config.toml
model = "CTC audio transcriber"
dataset = "short made-up English sentences, spoken by a formant synthesiser in many voices"
train_examples = 26041
time_shift_ms = 50
n_mels = 40
hop_length = 160
input = "log_mel"
spec_augment = false
win_length = 400
tokenizer = "char"
vocab_size = 30
arch = "tc_resnet"
norm = "batchnorm"
activation = "hardswish"
depths = [3, 3, 3]
kernel_size = 7
stem = "single"
widths = [192, 288, 432]
init = "kaiming_normal"
residual_init = "none"
optimizer = "adamw"
lr = 0.0049
beta1 = 0.9
beta2 = 0.99
eps = 1e-10
ema_decay = 0.99
steps = 8300
batch_size = 128
epochs = 40.8
lr_schedule = "linear"
final_lr_fraction = 0
warmup_steps = 410
weight_decay = 0.05
Rows from block 4 of a small CTC audio transcriber, named by matrix and row number. Rows with one number belong to one channel. Each number is 128 + 24 x the weight over its row's rms, rounded and kept within 0 to 255. All counts start at 0. Numbers have three digits each.
Before each channel's rows are labels from the 100 clips, of 14976, where the channel reaches its highest value: "responds to" is what is common among them. Only what is clearly more common there than usual is listed. The data: short made-up English sentences, spoken by a formant synthesiser in many voices. In brackets: how many of the 100.
# convs0: first width-7 conv (model.blocks.4.convs.0.weight, 288x288x7, each kernel summed), inputs 0-143
# convs1: second width-7 conv (model.blocks.4.convs.1.weight, 288x288x7, transposed, each kernel summed), outputs 0-143

responds to: /v/ (94); /eɪ/ (71); "vase" (56); "village" (36)
convs0.87:127129122093131169148156137123141147107116110115128182155122097134129137139149119108120116110133153152105064117153130117142131100134146132069139134130143098154137112102172102154107089115129158097102043166157128122083111145090140123142123129163125120134149150138079127118138149125086141111125090099059134106084093122146128105075118149140097088176111128104130106130159117142136134119109145139112141138100111156142143133108143119114135
convs1.87:099131189121144144148117155082110112105127152136126146075088150108106095091070118118107135095137144147139134114111081117137148137149096134167125150127159140119112126148122117119128149161169153143123155117146135099136182160114141104141129104120135123149122145107131127169129152096107115077135127132107140110119136180107164121084074133080132135119115134134122103141109085107077113105083124115128152104145142088121136130075123125139164

responds to: /v/ (100); /ɛ/ (100); /i/ (100); "every" (95)
convs0.108:124133178097107145143115100095111151096145127122139119166131143124135106125093106151117086113152124097130162133142101152155093120098092129117116130117133147137155114136102093125145115119117136167081079155175123032113131142136120113140153170139148107152119153138130078114128110053111118125137114144120110131123147124133121107130130118143162090154136131118097108156137116146151142164090165126110105117106155098136103145131137101083122
convs1.108:128123119065115143109107099116094132160049176173125083133149122140100115177104116141164129116126095134123119169100131153158148124079109139158106094139122138134127155112075120115085164141105097183139128094084154104116134145045082104113119111102108152100115151099135123113117085091113108144119106126123113103165132153124140140134132164154099123130121131140148151139084121117091162117130145121152110136104112094118109140063114104111090

responds to: /l/ (91); /ɔ/ (46); "lost" (36); "letter" (33)
convs0.229:119141147120093129133121096132148154145115145119117073154107138098152089078135127100146081157135138103099115074127120126123137137087137108144057130095091148162145120122092124130127124107056128162089114108135159096160109136147095119123152121136135143103095130152140107071092135090096109122159120131153136125160088149115121106136152119121139091173135154108140107102077161127151134162144147129114072078084109141139124152098144133134117
convs1.229:148109103169117106125145124119106107150172086097148131126132103105187120141107125120134107039132134158152098115126175147154120102113138121145116157089100120135153118107161128143111106096128133117127110142128143161111107140119093125127116105128098116102176122108107113115103112125084092117156127126155117107144118117096102101126146121139138098108094102124097126120146126128098128131109111145136153112102113159074133126134145123181056

responds to: /n/ (89); /tʃ/ (56); "kitchen" (38); "station" (31)
convs0.191:119086106125131136086091105133186163140096118125095150114125130117140133138090099096150109137087156125135126116113165111102137140124112084069084106092140136105141119138158092094130154149148158112145130131093150187118097118121137110126149113106111108140134179138071125112111123110101130149130087133135097071121141110117104087155156138123090132129101122107121141107117115130127136133137116120131111124131142153137144119115107119129116
convs1.191:117101085112125136167148148170102101102135095132088148114085154123103166137136115157094117125114095145104117128165156115124072082133155099145097117129125123123095124125086178073142155114101145113160121153110119127133138127123110100140128105128126152079165121145112112154139115091097142114128137102154165109099105096086134146087134119153132131106170128121134177132169091140108145072102134112138160131152118106148117109079095136123152

responds to: /v/ (90); /h/ (81); "heavy" (39); "above" (27)
convs0.37:112117132133093119104128105086076145112114169104126116162110138118146076125094120144113119161117157111092149104142066116171109142138126103167097140139108137148114120135187117152136114135103104163127108130117117103144142121148153085127125128143124130061090122140153095064138128150089113131117165116089120123112113129141152112122159117094133146100107120124159112122070154131132134155116103128125073103096123109128166159098154124169111
convs1.37:125129083136078134105141122098106076101147114159126109135143105140135132113141138121136096151104100149117171130106104121165057136145170153101109098112086109157166085102151112083140143071115101143118164178158105138155073148122129098116092114122126098107126130116094107118179126189151116130145118133122114099125126122150081129135140114120056129120131106154171134149124108124120102128132176144122138111108113147103093144114137153111113

responds to: /l/ (97); /u/ (63); "blue" (40); "apple" (36)
convs0.68:123123064144092129147131151129083137140093102156101122103094139089140101078107163164167098089112119115126127103126145103145101157151111116117143151124098131168142148097138140113106092099094130133135149122159139145100141125152092152128098167152127107158095099147134164150121136134130167120097098138094103127152098120113126145123126162127151138110128141131128166127128109112154154094168116115145119067080122081136095151127148061119150
convs1.68:165115148106130156109128144064082137142116147110095102155138093095097132158130107167134163154062131126172151141123184117138118143152109111126106124128113147137108127118079145151133132113105115126128164157167139068141116154137095162135115066135113116151096118125142140150181143143126135132146130161131121102133130126088109136109164142162104120109109114173138160118088117136109076109144146132165099108102107134144105142142140138106103

responds to: /v/ (66); /f/ (57); "laughed" (43); "heavy" (28)
convs0.57:163144147135085139119124150130103141157115115136135144147137139076159114141093133117150140154091114061132123119143108145118120163127116144118087090085146129130152083109133085132085134138107098147111117126142118155119136139140146089121162111125124129111138126147139117064066095161114149082110128129121115146107108138101135111106092165100086126123113143106154108138132127120140164102103147119124128089117155142138167156098170100142100
convs1.57:131169108145099151099130133111132130149102151132119123144163102114073080114139144108119133121127114116082115130114130144146097142096115091165161072130127132131121144134152106099145117085134113109100124105114105138112134144117148112167094144118127148067125134081091118099110109163145122127136145149116127099139168134113124102150116152120097116107182091103150094136153151118132143120119158134119138126132152177157117085092130154117088

responds to: /n/ (97); /d/ (95); /ɝ/ (91); "under" (85)
convs0.202:093118080166145135121144120132195136150109125112103154140111134116194114128120149124127156127159201118142060151115139099142110135142138160087096181135129130139168119133151099119139130151112162129156143141117123164140115103096132147138133138149136129090126153123097141165138129070142176125139115159116128131162139072112109119142160107148158171123159122134086145096115132154118141100189153151103121151114135072129141129103130121139136
convs1.202:055088124119114117088095115088172129121103125146125139116115130149105069163121152106129140160108119116107126144151083077151106134116147132155111075145120118118153136103156167103157109112110149141094115170111109146126089128114166139115117106148151110113114120102078136100150144149103144116115170118100127095096111105152148122129109143096132098163117135109135140129172120113117104104110106096124136167147119145135121144092116143108123

responds to: /l/ (90); /ɝ/ (86); /eɪ/ (58); "sailor" (49)
convs0.275:099128129111097108106117107129112166139144138140164142110147099109128140137132121127137144149083110089148123159130095115131097129168136144136101135146161115145142114162159142110088140132170147116108159164124124169148131148164144144132127091125162115095150106104143085083110134130118103106093158170142141113129133130054093130166097148112129144101105122069135118094142113133126124113114146097175143164163121169130168118188157162162099
convs1.275:178142127117132117136134133144122133110171098170202154176109114135119136142145141112169130109161095119120110175105144170124119154092134125118135089155148103101103111122109124156139139149174133158107155120130136107152114121127075106143163106119146123101135137117145158122098092165119095158091134195090121136150113164085140089174146145103107111104119128142133129164130122142114130104150172095143073110149086129122140103129146160135119

responds to: /l/ (85); /b/ (81); /p/ (56); "blue" (36)
convs0.184:096142083102110133149189129120098121108105114131120128129082147107140068054114164111157124107113156101134096150116195073108092104126090104099145152113043137198155107141078141143151123116125168120140105112126159108138131151117113124127134103146147119110071119103121133137129129122099184106107128187122108112129091149144108114117139083128135150118159133129126114113099109159152144113150123123136144135116140139115099148140139130122126
convs1.184:130098165114116095145122113126148136092139133083115161139078133125099127119127115127114139100119108128142121168112131082131150099139096102108127109092108129172147137130097129150129136110110114152186175123133156091141117149116121164113127105140149085114120178117125145130108102104133099127146131175125140096154133136161145109147102129111124144131137156185065130083130133127106098100105127137129115156133138136159116134151126108113143

responds to: /d/ (98); /n/ (89); /ɝ/ (78); /ʌ/ (68)
convs0.84:136146117135154112082102117144129163109125162132146134107126155160114115165164108125148105146086117104105118165102090113123117105128131160112143121139166089089115132140140126139148107144117131091167139094105115142121121091105125140097145141150177138138130098107117062138104114137155156145144135119110159079109161142114130174136151118134144128081099133103130124125125108145112180127146139086120120151184078088126149112145156150120135
convs1.84:094127115097122162160096123094145118098119147153135156111114092115116123114162126131168090179147131093124079181117148111102105128095124111124098092145122139118130115136118123122090092123142181130078150159129121141106123154077107122086147104134135143140111123165111103134091133125142122151152143125130134105146107137113145126169123115133107165099154144172167134158135157108103119163162127123137107146180169112118098099128139148058154

responds to: /d/ (96); /i/ (96); /n/ (95); /z/ (92)
convs0.50:136092105078137125095103131112107137132086155159113066132090107119126090129093129133114113146144120082136135130158117119127153140137136126126137120091168106132118140152071108140151120130155074118137149121156098127127093157130071131153123146143142091151111159126091168150113122142109111174123126106107149133123152122119129095129117158129147121116085135108147119058118109124131108129104119086125143124132150129134120136044100112139163
convs1.50:136109130115115141085142056079115124157108175123110100129118093117132064113118131135119124117103110085172159105121118118129148129161131130110160117140144122145142099142114139147145122130080094118147129124149139141122116136165061089130126148125111119097132119141122157107153119075134139142146115108135126126160134145092134156158109139143149150087120115171127142125129146164122094123097136099132182079103117105144125108121134105123140

responds to: /l/ (95); /h/ (84); "hill" (72)
convs0.254:139125162126146154140091116084161132110141171108133132127114138141116105094176077118097126094104099145144113120164119148126144109131120103124126101161116150109115126098116171130099151146130122109094113164095125159117128088094111132142139068127126132157118134114131097085132125174105127100139094099103114126104120150111138110124120129135163124115119130103110160131136128123169121177111136125099110137123123134121119135152128175109077
convs1.254:111127119135109130122115133102091133102115128170078111137101100148107136133109125122112075116096127132085124094103157152143106090094134151111121131079110144125145121115143106091084130097118098152071084138074082116065107091103088122093112100076102163100139115109096131128136121114125143129126158113104143130123117147123119105122140133094140097108114113128067113133118110119144137170079133087118104072152120152098106080101115157131112

responds to: /n/ (85); /ɔ/ (76); /dʒ/ (70); "orange" (60)
convs0.157:117092133104095162117120110100161127128114163099116112119145138092106105118105126089146130141101133081103119094162126118145111150101152060151087150097151104126183119118118127114118147135092105144141118115121114125143153141144083096141127126130162130125115108109134144160147074159113162134131106120135100149112110144132109103142100140108154082129139131121133145110126103153119162095139168160108118088074132108108088158128150142102120
convs1.157:152145121099079133137096139097122140131128123105105130142131082140170139081137098116118113097100136123132104126137153153144101122158140101085135136107163136139149128109102145149097122110113130150118118167158142135106157134138097127161153136100136162104138159168141107140135129121140135143127151144134160130186120143130115141149150116133106104080061145119107130085123124124115155085155128124131149088125150119130126096144115123136099

responds to: /v/ (68); /eɪ/ (57); "vase" (37)
convs0.56:131105136154103143149142192125131160142090108116132141136101141071157119134136139165100104141119135139093096124145138093074135130130102110077116117074148147137138142118152114109099108115126114113119112142148182080160083138098169117134091081114109127124131130153126129136115133123105124072134119105104129154104101156123118110113134084123078107141131144127141094125143111118143135119124144118139119135142142118191134114098138088085126
convs1.56:130141132144085103148119138134163180141113154152123109113151104143103135094098118122090154138116097146132139094129070129192112151126105132176108121152150143120104139109100131162150112148139114118141132174177112125146125171115103126140149140132132109114141128108133150178140145162142108099109164093100164102104131133069125137091098107135138124120136099091147117114135102106113133125054128121136093140131095135143107130107126126153124

responds to: /n/ (98); /ð/ (90); "near" (57); "the" (43)
convs0.246:163150129130114097123104075120074130149121150114129106116127130116097133186123095134133140110156140131119179164160082144138130133125131124163140109094140087141109122152119135149104121092127106118105146109121112145123173090158113121128109112164126162163164115126148137123089124124118090121104094145150134151119144103100091144103106112096128123109135126108153130130162142152113086180142051137086165159123113103085130120122094114165124
convs1.246:128130153133135118116087079116170098107082123137131113102119117155125147133124097121116123144136133159103136167149138141125103139159168141137142121116117121091140141104143169116129178108123144138060113156131088133128148097122114144118135098140117106170115162147122150138152182127123136132144136136135086081116117127116121128121168100154126114130132155161144155100129087143119081144145113172094125151138144132106101165098141090108094

responds to: /v/ (96); /m/ (91); /d/ (90); /u/ (76)
convs0.109:121111134106074146105162155124128125119131129098086098163102120158124145147157127117135094145147102090089137075138143145124125127088136117132121108086139128142133097175109159070128107126114115165110109092130157109138098151134078079084153070162092130099132149161137140118133153132119108128093134137092144154134140118110148137138138161101097109139126129153159138147115162138123104117133118164110125139124107139122135168134102169128119
convs1.109:068114126097121106144132124095124152106119095130124128122110117146148083117059153103122107158161099135090141140137048119107131106097169132092146154132123140136155073090162162111136088140130113103131115147133107161132107118112144111136145147131105126136135126085085126082096150107135135150084136087101131137089145144140107105136131106106118094145112126098125092109104143142088156142108121106114144156086138148134128151113121089129128

responds to: /n/ (93); /ɑ/ (87); /j/ (54); "beyond" (47)
convs0.17:146119138162118073146115133141130167134102122143116094139135157110118113159082137116143103133122094096130162134095115129105102156128149128140149083147152087136133109123160143083164137154142135151125113119075160140081184115111119096115151131096147143107175143108151120090066112160125137128144135090108117120150131099125141101081123166162104127111107123139098120164149096075110151129116083101105083123154139076116172145120118126141142
convs1.17:143172154137138125113099109142116149116093145102103134119143093164100129080138119096117116138121129151108109045094100138080137105123120094139146083113176172124142142128159097108097121125112065084094111083113113159109180101138117129137118144117142160164121131121079123108146126132161111111132123088138103135080130111152162083114114061112131138124142084131099125148130170125098143193119111152088097110128169135130127099107125106097128

responds to: "her" (100); /ɝ/ (100); /h/ (100)
convs0.79:119116098104129145137120077084138114113118092140120093144156103122095136144113155089074150108093183137122140113126077108116118113126099133155109115111091121194138123134128114098136125085152110156124152090065139152142085127104082127150120122116129097098158166107124142117133096150116090137117136136141120145126096122143110092127108142103130098136074143110140132175132166158153085115143131124134126114125103118123155130105099092109106
convs1.79:147114095104085111160130111145084133125171116109131157123175159136116143124151140114105117110172066137143121108139103131072146127127095116114087132131122104106119106113114138121114141162109145145089116089109126095130119104138092150153152162125166097096112112098144151120161091107081088150129119126148133130090107106115147139087130133148130129064123124124135140143143102080102159087097083147101117110146134079128140121130080140139160